From a checkpoint of a small spectrogram enhancement model.
Model: 6.57M parameters, log mel input, norm batchnorm, widths [64, 128, 256, 256].
Rows from block 4 of a small spectrogram enhancement model, named by matrix and row number. Each number is 500 + 50 x the weight over its row's rms, rounded and kept within 0 to 999. All counts start at 0. Numbers have three digits each.
After each channel's rows are labels from the 100 clips, of 14976, where the channel reaches its highest value: "top examples" is what is common among them; "peak in band" is the frequency band that holds the peak. Only what is clearly more common there than usual is listed. The data: simulated sounds of rotating machines with and without faults. In brackets: how many of the 100, against the usual share in percent.
# conv: 3x3 conv (model.enc.2.0.conv.weight, 256x256x3x3, each kernel summed), inputs 0-127

conv.108:527621469541462575491511487480568502428508467544520446443505505489519536464512523491505478373473484535459525470575484495431536574458482485529539559481548411487516525551420542529559502521337406508520478521443566461535477459547511519493480460499511450507491413438519452539521462484539503465539413551528511498448488616500537522548386513483476389507547684545602530578463567667417454718505
top examples: state: normal (72 vs 45.2); muffled (low-pass) (51 vs 12.2); gearbox (40 vs 12.4)
peak in band: 250 to 500 Hz (57 vs 12.5)

conv.73:483410569446493369507451474519471541530509606456518499566476478488454400550541507486404488587543506521520441468453532443530472446627485505515449359488482586466515500482515510435518499539589541485449463510552464548502545518450459496509535504540519529448535535611483509489476594594408511548475538378397457534627544456539413507444626419515563597499497402483402457475531414390625481431528
top examples: conveyor (93 vs 12.3); muffled (low-pass) (44 vs 12.2)
peak in band: 500 to 1000 Hz (97 vs 12.5)

conv.185:493559464525471537492512518537570517502518416575489475456520576503565527453526498468488457445464471445590579495552439478529533578510530480543643575510531383591490518514466474588426509430412474576622575522504579465416458512496499506502425495380532459485365402554552556487526492461515471499539476534602596539494436559515545496540377512501494423496513545511537528479426516581389487596429
top examples: air leak (42 vs 13.8); fan (33 vs 12.5); text has "thin" (30 vs 12.3)
peak in band: 250 to 500 Hz (36 vs 12.5)

conv.39:543557465518467550521538512451554489459446443589535495475587631531573539503553465528520435419445535483528537504525383471493537516493560488552612587530530442588487601557412510552487451472425482490526550453461548411478474453488568463494439502467483475520377419526609471477573487478514502453491464537532560470487366537561519465538426497421444458532479541475565540523509487567461510592409
top examples: air leak (62 vs 13.8); compressor (33 vs 12.1); machine: conveyor (30 vs 12.3)
peak in band: 4000 to 8000 Hz (71 vs 25)

conv.117:516529479585434513464473505520615514487537580574533517403492507504507563486593492499497447481476511441536532335539494433533542528449502458530546495504486440519484494495533445506419580438466510543576549510549600533444395469358485492453461524452528442441469401462480503522501592560378517593519511507446548554616502520566526524452428433507497478450499487494470484468455490505427513505482
top examples: speed: fast (61 vs 33.6); compressor (46 vs 12.1); muffled (low-pass) (35 vs 12.2)
peak in band: 500 to 1000 Hz (37 vs 12.5)

conv.105:457575450536470450450566548455570481484459552560497499440550586532587533496513465527564460431407545441516511508533430453491496524463546464507631516549540475567433556502458471497482492456415530497516571462497518522487400468376555497483457513510483480457411378482552465482533557526444392583519509499490581438596423551516552470400417529452443434444472535460462409485509485557483579608438
top examples: compressor (63 vs 12.1); air leak (56 vs 13.8)
peak in band: 4000 to 8000 Hz (50 vs 25); 0 to 250 Hz (40 vs 12.5)

conv.212:502584502545460525476492491512574545460555498533511453479479480486513524404532556471478480429482498517502549421592509468462533658497441484526527509469553367463499488518468531553517562520395446573595476559494571512495465496466472531488485453452531453482514427500486480498503515527446494528511449521513508529526508675503538569504346462520495373490598587584523507528385553633363510620532
top examples: speed: slow (73 vs 33.3); electric motor (51 vs 12.4)
peak in band: 250 to 500 Hz (68 vs 12.5)

conv.97:490521428571488552499517518523632453459531538619541485439486514529589553511503462512544458459414532461508483404562478529499568500434547414587572584529517497536420522554502471452441448442485460546586546503466616438485407430532527491398442514474452472566467377445540506526534467507547480398501465542487548500501471473494553485484447497507450490433471520452572491507458509463447391472474
top examples: compressor (36 vs 12.1); fan (36 vs 12.5)
peak in band: 250 to 500 Hz (72 vs 12.5)

conv.138:576502496490518528568434508416513512455394486510549520520586601520437488576542421550443473487580512489510522447474424487504531466518588530514553497521453503570560597549448483534488495454477517423454537398501546438480588417572486469569463542504502517547414475542553465514551476501514551427513487468441538553469463474579429413565499479394527518571452501449515609522582466496522565521407
top examples: air leak (70 vs 13.8); piston engine (40 vs 12.6)
peak in band: 4000 to 8000 Hz (72 vs 25)

conv.209:436507458525470409452568458522588432474561630550522473484437468466577487484504555480520503485383492522492434466560525548474505528526467494557519478469575527449437500510505544406499465545506468537549468559479535546530396455401515511457513436543502447501544398547488468509492584571456442497490478461432475420608513535518543560362466492523438474463533504509466351508454488468507460488546
top examples: electric motor (47 vs 12.4); compressor (43 vs 12.1)
peak in band: 250 to 500 Hz (85 vs 12.5)

conv.148:540520537509521542518401500496493566513473444492504515532538565492431499502517461500436514504622514452599589448484455461563510527531536519486564489490445430575539522499494449589391571420450515522558562466557533490385583509539447496552476540392515518509401509563509549459508473475501559500471524494505561637466483513512472457572437464484571472539501492505487613445483510542434562542430
top examples: thin (high-pass) (53 vs 12.4); air leak (36 vs 13.8); machine: fan (31 vs 12.5)
peak in band: 500 to 1000 Hz (47 vs 12.5)

conv.230:488411409521518497497608515511509362514494470527500561422476472524565540527474469520583485522399498471427411590477523468514482431416549483485454596537471622509492476476568467395488502502630525470460504496467474498549423466516527460458530543562501518462546492438515507542481471413600492519506517549550466423415494407479554472502601600501430567487426439431532467510538473385590475360509
top examples: thin (high-pass) (73 vs 12.4); pump (36 vs 12.8)
peak in band: 0 to 250 Hz (70 vs 12.5)

conv.18:563565467580464605530515502509583505465569456565525520419493462492452580421559555500482475407476533528468531365561514518457549549444464491539487555502526444426519478523521538537511532524449461527552469537482600442495464482501515494559469487455482402584559442432443483482536475479481496432520435559514476536455513559568545577563422465504493445542535574540538573529437544551378536524535
top examples: speed: fast (75 vs 33.6); piston engine (72 vs 12.6)
peak in band: 500 to 1000 Hz (78 vs 12.5)

conv.196:461547469536498520474490533563582526505536472565481480450486527507561517445497473464496473480465501423597576432555469481550538567486534446538589537519512418572442500496515440550387545412443485597647575524532585508402429512484462540466436511368511478503430417528520575466499500481497470523500507523559579571535467542475555503512400496535513442438507515500511500446406534543397474538457
top examples: air leak (51 vs 13.8)
peak in band: 4000 to 8000 Hz (54 vs 25)

conv.223:531550459597477602468544501557543479509588407557486542430469443472463605394518560463534492447477555505490544441555544491480518569415450469503467586484527428440487406480570512549471532513467482564586480560491543467484460530480531498500503486422481419539563510450409523473501463410512479480487481601585475509428540550530607574540417517551462433498542538549520547489411558549364542504552
top examples: muffled (low-pass) (89 vs 12.2); conveyor (66 vs 12.3)
peak in band: 2000 to 4000 Hz (80 vs 25)

conv.161:516560477524460539490543516547557507503530399575500489460523568502582535454527499469505444438451481440592566514552452472521531571497531486543618598503556388595487508525489494586420480443417469569642570521491551445388449533482531484495458487363512456474378411577542564476533491451529486490529472551607576517486429561535562496531363517510498425488500537493537506483423501578404482591435
top examples: air leak (41 vs 13.8); fan (33 vs 12.5); text has "thin" (31 vs 12.3)
peak in band: 250 to 500 Hz (36 vs 12.5)

conv.74:511451503405538449548442497548416516590512460429474571497494489485388423515499494477462522591612444465620559507434517563592464495508495548450487440499440468514567480454539472561419458474511567524536514503587443494399614574562487487613515542418493517544495602474472605500476507455549489446555566453482506560463527468547444490548503530539578538528491439491424529380490447480493532481500
top examples: piston engine (99 vs 12.6); speed: slow (67 vs 33.3)
peak in band: 250 to 500 Hz (100 vs 12.5)

conv.211:502584513526463508490480483506561551444549515527515432496477480483507504426532562472464483429488492529499536411592507478454529640518436499530523490464555390457507500533451548540537529530391435556569462560494566498504482487476476530499488442471529457486519412511493465503511515545444495511518440501494501534538509696508517567503367451512509381501608599589520507535402544626394500635537
top examples: reverberation (65 vs 35); text has "reverberant" (65 vs 35); electric motor (39 vs 12.4)
peak in band: 250 to 500 Hz (59 vs 12.5); 500 to 1000 Hz (40 vs 12.5)

conv.121:479586473499505507515477546479573526472471459562485462488541600506561493477497475494481480426472492438561579502543406489516519551503544510531681544520511420597489568530418466573458513433392495527559576485514578470438481464509485526529415511444513498531368370530581504498534480482515476459519492511545620531510410569495521477514391515463494414524505558497516528485473525588430535613425
top examples: state: faulty (94 vs 54.8); air leak (89 vs 13.8); piston engine (37 vs 12.6)
peak in band: 4000 to 8000 Hz (97 vs 25)

conv.28:502485470493502516505547452528514470483585492515495509467427378469511505482494591470516482473465488558457457512534588507463488517479423481504427539456541518360493455501517586473582482640527481511491360588469502485549484487527514496504543449528493456526634474481449476499481494473540486461522457521514398479463562534504529596521520527535484504492537521532525495546465498493514481491623
top examples: muffled (low-pass) (89 vs 12.2); fan (36 vs 12.5)
peak in band: 2000 to 4000 Hz (59 vs 25)

conv.90:490417484524488464490537534497498426528459543498514545475514522544529519556526423541530486563453511452477429515451488418536510412480573449492479493548458609563483491472576431409447532444621540463467564448508487547517438490453500470433496558537504533428476520498520523489490538506488514583467550478483515460525478380494493425457598509491478589459411414415463439472556453365585472343461
top examples: thin (high-pass) (99 vs 12.4); pump (44 vs 12.8); fan (35 vs 12.5)
peak in band: 0 to 250 Hz (68 vs 12.5); 250 to 500 Hz (32 vs 12.5)

conv.159:511548485540450501499497482529570516474586530535518489465448451464490517412550593460471465445472513523489513386578528485471525615498407496521504495455557429425517474511496551505516505544445462568582448598508565491503459495456499505522502445479493434508550417496467481501502535530446480487535457503476481528543528649546529609484399457532503425509631559592497496516371518562403521557563
top examples: speed: slow (77 vs 33.3); compressor (54 vs 12.1); electric motor (40 vs 12.4)
peak in band: 250 to 500 Hz (96 vs 12.5)

conv.156:532527578471526511556388510478474587499444468466510479585548572512441455518520455506404516511611488473590585457479428480537517519586532543502563450492454438580554546521462478587442547438446505506534545456545526493415606508560428509550466527415511541504407515591538532467517481518474584488461513453492565611508468513521431450561451436472580480562500503506485596466502492544460544550438
top examples: thin (high-pass) (48 vs 12.4)
peak in band: 500 to 1000 Hz (31 vs 12.5)

conv.143:583513525486503522574422496402525538433411490511555490545571573522446473579549453543417485468572505523506528432485438479482531478549533543527543490488475489536578583574424530538539509500461490423443495431482563427493594421580473471570477505515511511551428459564554443518548484534488574421494448466429525569487469495578421445578490446402539506596485520481529611560572468511531549539448
top examples: air leak (70 vs 13.8); conveyor (40 vs 12.3); machine: piston engine (35 vs 12.6)
peak in band: 4000 to 8000 Hz (71 vs 25)

conv.23:541524463538471572509551479513551462460584448554520503452460420497494546449516590484511474426462495562426477485562554509432527543471431481535438584477552500385502464534501578488580473597491453521508419569437545445553485478534537503499512457519500425541609460473445463514520462460559494429519418561526428484418534558535555599540487516516469466503546556538572538565451535519473453502583
top examples: muffled (low-pass) (82 vs 12.2)
peak in band: 2000 to 4000 Hz (71 vs 25)

conv.218:533508515496454463534467460509565526443555605495558468489456462484474466506595555491416470471491443547467469336531520505478537536552436521537489422471520485423561502523475553459553492558473481515516436556522573532529483457464463482518499449524513456485553387530475454517499610616388525484552464423402466541595535584571456574479462411513542491520554527540472478534450442507481474541553
top examples: speed: slow (64 vs 33.3); muffled (low-pass) (52 vs 12.2); compressor (49 vs 12.1)
peak in band: 250 to 500 Hz (76 vs 12.5)

conv.253:478529551481511457481489486480480548472555537479493454562488470461510466459497618469486524484498512550512511520529517481461486576564404511492497442430562454399475521512444573524576507597448493522513408588500475527506525507459492528497513420507511507466554481562490455485513528553446494570468473463479473491578516619494486618450453473491508451480603524568469471521452505562489516590578
top examples: compressor (50 vs 12.1); muffled (low-pass) (45 vs 12.2)
peak in band: 0 to 250 Hz (75 vs 12.5)

conv.200:488488468442481433521507443505550491462544603490521466439448458477530431529534560484436475477457383548472437441534524531477500514532447521512484457460531522417526531510462569437592475607488491496483401557509524543541462451508460504529507441560539464485568366502490459528494595559479471482605468435429439510571528568541475568481507499504535510479534529517474428542482435494537461544562
top examples: piston engine (100 vs 12.6)
peak in band: 0 to 250 Hz (74 vs 12.5)

conv.154:471485373503509444472615510473524375497484533557505523437517529516607526518487491522616445494376533488498458578512485526499487485434543434530517557533547539509435542513498501457498384512517511478493513486448461477514413448440626471458510497549447502501492443474535472481539522488545441500499497525497494339530459493526545489372506572458371512433450474427508373497534456479548484489482
top examples: state: faulty (93 vs 54.8); air leak (82 vs 13.8); conveyor (33 vs 12.3)
peak in band: 4000 to 8000 Hz (94 vs 25)

conv.120:479546480512511523491466529540552542513516436532465496460500542482526508451495493468475500474505477423603599466534458472553497568484513498495632536498491397579492499476497438583392567406419505572623571516548568515385469520507443529520445523363532483504399431505521563482483492450511490517525520528575598585485465554475543497543382519517526426492517521516496539448428526571386527579457
top examples: air leak (54 vs 13.8)
peak in band: 4000 to 8000 Hz (57 vs 25)

conv.70:443482402497552473507609493509542365499520559561492512465471485507607518507434510505607479497378540505496423575523519546495482497440519468551515568509545557485439514507513517405489397529535502504526487523446492466527412452497592475435520484548422511549524426502522496467502493483571475414457497524499471379502487496482553508411491591492405502499461482437537390493499455454540472471520
top examples: electric motor (43 vs 12.4)
peak in band: 250 to 500 Hz (70 vs 12.5)

conv.213:504535444554458505492536488535578476489602516551504520429446445458506538392535604465508459443438531516479498409583537494474514592465415481517496530462569454422495464498520550482509498548471476569571447597497556474506437495447530499533505447483469413535560419470461486493498526493482455473540463531500475501523528605556565621483419495539475438504596544581499485509381519530412541522571
top examples: speed: slow (77 vs 33.3); compressor (62 vs 12.1); electric motor (32 vs 12.4)
peak in band: 250 to 500 Hz (97 vs 12.5)

conv.241:503551488528455500496506471523566519462588525535515469474452445462502507424546601457472467438472503540487510409587534495460523601506406498530498497447571438416510481523480567507540497560441448561565433597494556485512469489466502513514504427487508436507555416501466471511502529535454481483536440507482473519541533638537530616490414462530501427507618566592513494529389525563425500567572
top examples: speed: slow (71 vs 33.3); electric motor (58 vs 12.4)
peak in band: 250 to 500 Hz (97 vs 12.5)

conv.228:522438497398520437552437486538418512579509481433490575490495489486385418527515492488455514594616432473598543495430516563585474480511498554452470429499440488507587486455541478546433456486528566507522505500592445494414611557557494472624516538438504514539500594475470590517479522471543490448577561439464495567475533453561435492546525524529582560534486426483417518394501433456513526460500
top examples: piston engine (99 vs 12.6); speed: slow (67 vs 33.3)
peak in band: 250 to 500 Hz (100 vs 12.5)

conv.125:526550544471531513548424534468493562486439452492504468558559624525484464503518446507419496480556489474572577498488404472518514524557550534508626485511475447591543556536421478588464532434419501500541566466524533462440577483576449511564448523434520531534355462572569509488530461487513554456488502479522592582486415539515459445566430476455541459569494534492512589491506512564456543579409
top examples: air leak (59 vs 13.8); conveyor (32 vs 12.3)
peak in band: 4000 to 8000 Hz (63 vs 25)

conv.128:498487559444534438556390534532453567560497508455486507572509516516419427518509466494449510582622495426618592458432487503593495508563514505494533399525424447545531504477515436570383484427477566531551551487590492515378594555512465522537472560410478547520462563553503578468493522534459541478470580409465555579557502482528414468503469458521566512529491446484415540392486465500468518505473
top examples: piston engine (70 vs 12.6)
peak in band: 250 to 500 Hz (74 vs 12.5)

conv.126:476552479515515514491470530512554538507486450542475501475520585487537504470487468482476498474501494418599589479527435472555494559494545496495637533506489417600486535478479440575400563407418513548595588486541560512394473497497456517528449528392515498507375413539543549456496496458509490510508524513557602573503447545481533472526383520490513432499505508496487535449457517568409555581426
top examples: state: faulty (85 vs 54.8); air leak (67 vs 13.8); conveyor (31 vs 12.3)
peak in band: 4000 to 8000 Hz (66 vs 25)

conv.43:483535501489555526507453538507498531522466424509473500514535578504516495481462456489480511500531510427600587534505426483560488541497551500479621534509477429614496538487476445578400540403434511538578580482535520483395536508568460519531453536391501539535368479535570559458497452428565520472484527522564597573446436531470516453562413547491529450511494511491508569444474525557431534564425
top examples: air leak (53 vs 13.8); thin (high-pass) (36 vs 12.4)
peak in band: 4000 to 8000 Hz (52 vs 25)

conv.147:468408589490514431475453498500443544507476638438522435583479497538529449566489472527497532584519526528504412510435507400512476471530506455483467390528458551506480511479492479385529556502561514487482497501510436606543508509511448497355530510558520603373501546432519497557459549603436596593409548419438489499562516507410433475471563443515526569476476426471459453505517462453601368516501
top examples: conveyor (88 vs 12.3); muffled (low-pass) (35 vs 12.2)
peak in band: 500 to 1000 Hz (77 vs 12.5)

conv.34:446493496466529440486526488525501493495609534498475473521400392497546457472472608454511507504457498534491461541529579500479475542535410480502460483474537515375439468492506552476565490600513504532505417613501477527526479504468501529475532464527501509506615473563470481457486531520486458533479485472503438472561538554474512631450510517542489488454543500523480437518456497503529495509633
top examples: muffled (low-pass) (60 vs 12.2); compressor (50 vs 12.1)
peak in band: 0 to 250 Hz (43 vs 12.5)

conv.109:493597472495488512530471530482589534458485463559491469475534581498549486472522487483456475413477469441553580462544418496515527565504525517530685531510505417568515562527418470578463509437373493534564557495527603473439478460514470528548420510440517475532390355517564497520529495495495478454548485508535616541513427576516517489525378498473504407539515574504514532497466518596418530632444
top examples: state: faulty (93 vs 54.8); air leak (86 vs 13.8); piston engine (34 vs 12.6)
peak in band: 4000 to 8000 Hz (89 vs 25)

conv.60:468508542460508438487491462510476540489573539466483466548457439454505450473491645461478527508503483541514500517514551502482478551559376518490475439423536472375484496493476559510556505591480497525512405592512464536507521519476479523504532443507518507468583493552471479500485536550457493545482486453485453499572546581485480636456481478522523480485587506565465459507458495535507490552609
top examples: piston engine (71 vs 12.6); muffled (low-pass) (31 vs 12.2)
peak in band: 0 to 250 Hz (92 vs 12.5)

conv.30:497566579506474476515431502509527603463552552493529415572479483508490469466544550482419498476532500529520548416535506451470541615597440483537524420485521396454497509531451529545534551525409468560571468560521549541488514510456445548475472464467521497461519457591495473476512551596388539557456472440457509564606511643503458562466389400518543419490580548562483497516398525600428479611535
top examples: speed: slow (77 vs 33.3); compressor (69 vs 12.1); muffled (low-pass) (45 vs 12.2)
peak in band: 0 to 250 Hz (95 vs 12.5)

conv.81:497534516497535526501433522530500554532494426500468506511516552490484495469477475474464512505564498424621609501506464481565489552511527508480596513495472417585510507482495439595383554405431514560594563498554524496368539531548448522535463529361510523522400495543525571459488466441542527492489534514555588615460481533476511476561410516512550452513511505507492578435453521558413544560452
top examples: thin (high-pass) (46 vs 12.4); air leak (42 vs 13.8)
peak in band: 500 to 1000 Hz (37 vs 12.5)